Rows from block 4 of a small multi-label image tagger, named by matrix and row number. Rows with one number belong to one neuron. Each number is 128 + 32 x the weight over its row's rms, rounded and kept within 0 to 255. All counts start at 0.
After each neuron's rows are labels from the 100 images, of 14976, where the neuron reaches its highest value: "top examples" is what is common among them; "peak at" is the part of the image that holds the peak. Only what is clearly more common there than usual is listed. The data: streak pictures of flow and ridge fields.
# fc1: MLP up (model.blocks.4.mlp.fc1.weight, 384x96), inputs 0-95
# fc2: MLP down (model.blocks.4.mlp.fc2.weight, 96x384, transposed), outputs 0-95

fc1.262 [ 65 136 101 125 108 178 127  37 140  92 140 127 152 107 101 111 105 157  53 158 127  70 103 174 121 155  76 128 119 110 128 174 155 153 114 134  79 145 116 140  85 151 119 195 126 127 134  80 151 133 142 161 118 118 145 167 174 107 161 118  78 169 132 178 146 166 161 171 145 143 144 109  93 114 126 165 159 123 105 118 131  96 175 154 144 150 144 170 121 148  97  99 144  28 107 154]
fc2.262 [155 134 122  89 132  97 116  34 118 151 115 110 109 170 109 156 204 116 151  99  99 118 109 169 135 125 107 120  86 121  67 149 155 144 155  83 134 156 163 191  91 148 105  84 101  29  95  65 189 124 125 133 139 101 143  66 128 121 105 104 145 119 128 149 115 140 141  96 128 115  93 121  77  97 116 109 108  91 171 104 152  65  89 140 115  93 106  91 144 120 136  97  85 139 104 128]
top examples: whorl; pair of whorls
peak at: top left

fc1.3 [ 96 155  80 138 149 202 101 171 127 167 104  89  85 129  98 116  99 100  36 113 117 165 111 165  97 185 130 147 115 159  98  92 125 138  64 132  83 102 128 126 144  88 158 198 128 115  23 103 138 105  99 129 114 134 138 151 115 129 119 145 145 153 117 136 129 134 172 147 166  89  92 162 120 109  87 139 111 197 143 136 151 138 104 128 122 100 106 198 103 137 126 151 151 164 144  88]
fc2.3 [141  87 155 158 162 163 108 109 130 153 137  85  39 128 122 135 130 128 173 166  70 143 182 150 135 132 115 177 107 121 121 143 189 109 122 169 155 120 136 120  89 173 124 143 144 113 123 183  93 110 182  94 127 130 132 112 118 125 134 158 128 144 116 115 126 112  41 117 155 101 145 189 130 117 100  70 137 134 170 123 122  77 183  70 144  50 109 184 121 106 163 144  60 130 127 154]
top examples: waves
peak at: bottom left

fc1.118 [ 48 110  79 164 101 158 115  53  98 130 163  99 100 147  73 148 230  91 137 176 115 142  99  76 144 172 145  82 166 125 118 214 194 115 144 100 112 108 157 114 129 142 112 138 114  97  95 117 129 154 140 196 140 138 120 183 164 103 137 123  72 105 136 123 186 151 144 117 112 114 157 138 126 129 123 143 168 155 111 130 124 142 148 139 109  90 143 107  93 127 129  91 160 109 151 108]
fc2.118 [187 122 133 129 142  93 120  63 132 162  98 128 161 166 117 139 156 152 176 116 158 167  88 134 166 152 115 147 140 149 126 120  63 146 135 119 130 118 125 249 111 131 124 142 136  46 152 127  79 117  79  95 129 130 144 115  61 144 121 111 131  81 127  93  80 163 143 124 102  79 105 122  97  79 108 182 136 202 124 118 173 112  92 154 137 121 123 141  86 102 104 133 167 132  86 143]
top examples: waves
peak at: centre

fc1.279 [ 75 126  95 143 105 177 162  50 112 117 111 127 107  81 101 136 172 146  39 161 131 110  96 115 124 157 132 121 160 162 124 205 178 144 134 161 103 168 131 134 125 136 111 131  80 122 169  92 125 140  78 125 123 140 145 139 184 147 157 159  68 164 113 172 173 188 149 148  89 132 187 139 115  77 100 134 113 150 100 120 105  83 161 160 152  95 147 133 111 166  72 155  90 125 125 124]
fc2.279 [201 108  95  85 107  62 139  56 123 202  93 135 138 150  84 149 178 173 153 115 104 128 140 147 133 162 120 110 132 136 126 114 129 121 141 119 114 150 103 214 134 156 155 166 117   1 131 120 154 117 124  79 116  89 142  87  99 191  85 114 105 109 117 122 106 174 150 125 151 133 130 131  64 111 127 136 112  89  92 117 147 111 130 146 162 112 129 103 139 109 139 169 146 129  94 148]
top examples: whorl; source
peak at: top centre

fc1.164 [ 72  84  90 166 125  73 180 117 159 111 197 147 158 182 131 106 129 168 138 154 158 134 179  92 124 137 149  64  93 167 140 162 176 133 166 116 109 131 139 147 122 120 104  78  57 162 129 141 144  93 109 137 122 135  84 138 148 113 123 139 117 115 168  52 111  87 175 118 114  94 126 124 121 170 106 104 127 162  99 162 137 174 172 188 103 126 112 119 138 110 118 146  87  74  58 152]
fc2.164 [ 79 122  86 125  86 127 130 138 105 100  83 136  85 169 142  96 117 127 113 151 147  95 156 116 112 211 144 142 155 125 162 161  83 133 102 125 146 105 111 115  79 118 133  81  91 159 161 118 122 152 174 113 138 141  58 157 127 126 160 144  88  95 133  64  68  85 158 137 149 154 119  49  81 106 148 158 140 157 113 127 156 189 100 119 144 159 140  73  88  84 113 137 170  73 104 183]
top examples: source
peak at: bottom right

fc1.67 [148  93 161  97 148   9 186  77 147  83  80 127 145  48 149 151 126  78 133 124 143 174  66 206 112 161 122 141 163 132 130 153 139 114 137 163 116 128 157 103 151  82 115 115 116  40  99 145 157 134  87 168 130 141 141  99 133 114 133 131 159 133 120 138 108 137 180 169  89 167 113 146 109 145 106 149 118 128 105 159  94 116 101 134 150 112 145 137 113 172  90 145 141 124 101  78]
fc2.67 [143  83  88 124 145 173 107 152 121  75 113 181 188  84 127 149 128 171 131 156 137  97 143 173 137 174 143 154 122 141 145 103 137 134 139 128 111 104 100 120  58 132 136  42 130 125 147  92 205 142 161 148 153  95  68 167 138 121  86 192  61 124 131  76 147 120 126 120 210  88 157 110 102 123 127 150 115 166 166 128 123 144 184 149 102 153 146 100 152 121 162 152 110 132 175 122]
top examples: waves
peak at: bottom centre

fc1.333 [113 164 157 125 105 160 119  43 151 121 140 136 130 165 101  99  64 150 139 129 123  86  95 177 131  99  67 133 138  84 140 111 192 132  88 126  99 150 127 139 122 113 134 166 181 146  89 117 172  87 124 150  98 158 159 136 126  95 132  94 114 109 151 246 135 101 149 102 147 128 122 130  62 132 113 111 186 114 168 139 127 145 186 114 124 152 141 178  87 140  82 120  96  72 119 154]
fc2.333 [136 177  91  80 148 130  71  88 126 127 152 131 130 138 111 146 185  80 177  73 114  95 122 152 168 100 108 113  84  98 113 137 116 148 127 115 161 126 148 139 124 130 111  69  99 100 129  74 189 122 118 188 131 131 139 133 136 110 119  64 140 162 142 216 133 100 161  64 142 135 101  71  97  96 115 101 127 148 174 121 164  83  79 165 123  70 130 108 171 115 120 125  59 114 151 137]
top examples: whorl; pair of whorls
peak at: top left

fc1.191 [ 88 155 134 130 114   7 127 136 130 131 120 147 143  68 102 106 158 112 128 116 127 141 136 133 117 176 158 185 146  89  97 157 138  66 132 139 151 109 131 136 143 116 155 102  74 143 134 166 142 199 130 114 158 129 190 141 156 169 125 128 127  81 128 119 121 109 178 127  66 128 189 148  97 101  69 106 147  96 105 132  88 117  54 104 176 115 103 155 123 109  62 119 122 164 140 152]
fc2.191 [138  61  43 184 120 161 155 121 101  56  95 152 228 109 120 164  85 100  95 132 130  90 106 134 137 164 107 136 114 101 187 109 183 153 185  80 124  94 125 158 113 146 133 150 103 111  75 128 151 125 124  58 118 121 101 102 153 149 130 172 124 115 135 134 111 136 130 124 194 145 158 111 189 176 139 107 146 101 143 120 130 157 155 106 106 145  98 167  86 129 134 107 135 139 137 169]
top examples: source
peak at: top centre

fc1.334 [107 176 130 121 177 101 159  97 176  62 183 140 171 157  82 105  89 119 118 135 121 124 167 147 129  77  92 124 115  83 125 115 141 132 130  71 142 135 133 116 144 103 130 149 165 180 100 145 204  81 166 150 109 129 137 122 162 117 135  74 142 123 119 209 110 129 194 166 153 136 123 184  86 127  97  98  81  83 179 123 148 123 196 130 115 123  98 150 127  87 138 115 129  75 146 168]
fc2.334 [150 141 169 110 112 151  85 113 132 153  74 128 157  95 132 189 137  73 137 111 121  85 103 102 113  78  67 113 119  51 128 120 133 147 171 105 155 130 118 135 103 119 108 105  78 101 125  38 191 122 191 133 133 139 133 178 211 143 121 131  74 142 161 183 147 153 118  79 159 180 107 122 120  99 127 124 122  86 162 111  99 114  58 132 100 138  85 122 106 135 133 118 114 103 139 106]
top examples: whorl
peak at: top left

fc1.161 [120  56 130 183 141  71 139 146 114 110 100 136 191 114 115  83 126  95  93 113 161 160 124 100  89 149 183 146 128 180 102 130 136 139  89 146 153  97 115 139 216 116 157 157  95 193 152 103  55 109  80 134 146 172 225 118 106 146 144 164 136 123 139 163 110 157 116 173 116  82 135  73 136 117 105 137 123 127 139 148 108 112  74 103 163 100 116 125 143 128  99 132  81 133 135 102]
fc2.161 [161 145 106 149 105 133 159 125  98  97 137 115 238 109 107 124 117 107  96 156 121 137 150 110 149  88 124 145 138  83 166 119 192 110 137 109 117  82 143 159 151 119 165 154 105 123 106 129 124  93 107  19 125 146 155 112 138 131 161 133 183 165 113 152  84 172  72 105 142 169 131 122 119 178 108 160  89  14 145 106 146 139 150 129 141 124 145 181 118 113 162 140  91 143 152 123]
top examples: fine streaks; source; saddle
peak at: top right

fc1.119 [117 106 115  83  93 133 181 117 143  70 123 120 139 118 128 144 131 113 143 155 138 114 158 103 160  77 120 140 119 218 109 113 120 111 141  87 128 170  89 118 153 136 159 102  93 157 175 139 187 142 130  96 103 141 123 133 189 139 137  81 154 127 196  76 100 133 198  87 132 103 143 150 142 140 141  97 149 154  97 109 129 157 152 125 157  97 113  56 110  71 168 199 186  93  70 132]
fc2.119 [ 97 144 161 118 118 142 125 127 115 138 137  76  26  99 143 135  52  84 111 127 148  73  74 104  68 169 139 108 137 147 135 138 130 139 158 113 133 115 114 139 126 127  85  86 139 203 122 124 203 160 163  81 164 127  63 134 150 137 122 126  87  83 143  90  92  81 131 162 141 125 100 112 119 138 152 110 175 171 182 112 124 115 118  93  69 107 108 116 147 133 135 114  87 113  62 132]
top examples: fine streaks; whorl; pair of whorls
peak at: middle right

fc1.139 [ 76 175  73 122 162 223 106 159 133 181 113  85  97 141  90 127  90 100  65 121 114 185 104 143  91 178 141 138 123 179  96  85 135 113  55 129  90 119 115 124 154  99 139 172 134 133  42  86 105 127  95 120 114 165 152 144 115 126 107 133 150 137 106 128 139 130 143 147 150  91  93 171 131 126  99 146 114 210 151 149 134 142  83 128 107  87 103 179 107 132 130 148 151 162 142 108]
fc2.139 [135  96 153 165 173 147 105 112 123 151 135  98  27 110 121 140 115 132 182 154  94 134 190 150 135 143 120 178 104 108 108 134 179 115 132 162 163 125 144 137 111 165 120 158 153 118 110 182 101 149 148  70 127 128 139 106  94 117 152 151 120 154 141 117 130  87  38 119 128 100 151 184 133 145 114  73 142 143 143 132 126  74 173  90 164  42  90 187 124 117 156 136  66 153 107 154]
top examples: waves
peak at: middle right

fc1.319 [ 38 103  94 101 138  86 159 119 165  66 153 138 108 164 104 150 119 126 154 181 111 116 159 135 118 136 121  96 147  83 124 185 125 140 148 103  90 164 143  37 153 172 111 168 126 164  77 137 112 203 140 126  99 134  93 168 161 111 115  60  92 149 141 119 196 143 140  95 142 110 132 130 146 154 141 149 173 123 103 176 135  74 144 112 173 152 134 142 113  82  89 112 126  97 153 111]
fc2.319 [155 117 176 137 102 119 101 101  98 202 136 152 165 156 142 110  97  88 126 184 134 120  73  87 102 152 112 156 119 115 167 113  92 163 163 100 119 156 185 255 208 139  95 129 145 111 119 134 157 136  93 143 114 162 105 140 110 146 125 169 135 145 130  87 119 131  72 118 162 156 153 151 161 108 122 182  79 138 128 100 154 109 156 140 127 150 134 148 115 147 171 128  65 181 146 144]
top examples: source
peak at: bottom centre

fc1.64 [ 65 146 108  88 143 177 131  86 125 157  89 120 137  68 129 155 204 123  97 142 124  68 115 108 135 172  96 121  96 113 109 139 180 149 160 123  93 105 181  83 144 129 145 140 128 121 133 112 150 104 103 117 172 143 188 141 100 142 144 133 120  70 147 181 107 104  94 176 111 191 100 140 102 103 134 155 189 145  92 129  98 147 193 119 114  91 177 123  87 173 117 160 164  70 100 108]
fc2.64 [215 140 129  87 119  44 137  92 126 186 173 126 129 185 101 119 195 137 144 141 116 135 100 159 167 107 143 110 166 153 110 131  70 124 149 111 165 154 130 137 122 137 120 130 155  62 157 133 125 111  60 137 147 132 123 128  91 134 119  98 166 143 125 177 126 166 159 126 100  26  89 163 119 135 133 191 109 154 103 113 190  84 116 133 120 136 131 127 128 107  86 126  61 126 133 125]
top examples: fine streaks; whorl
peak at: centre; top centre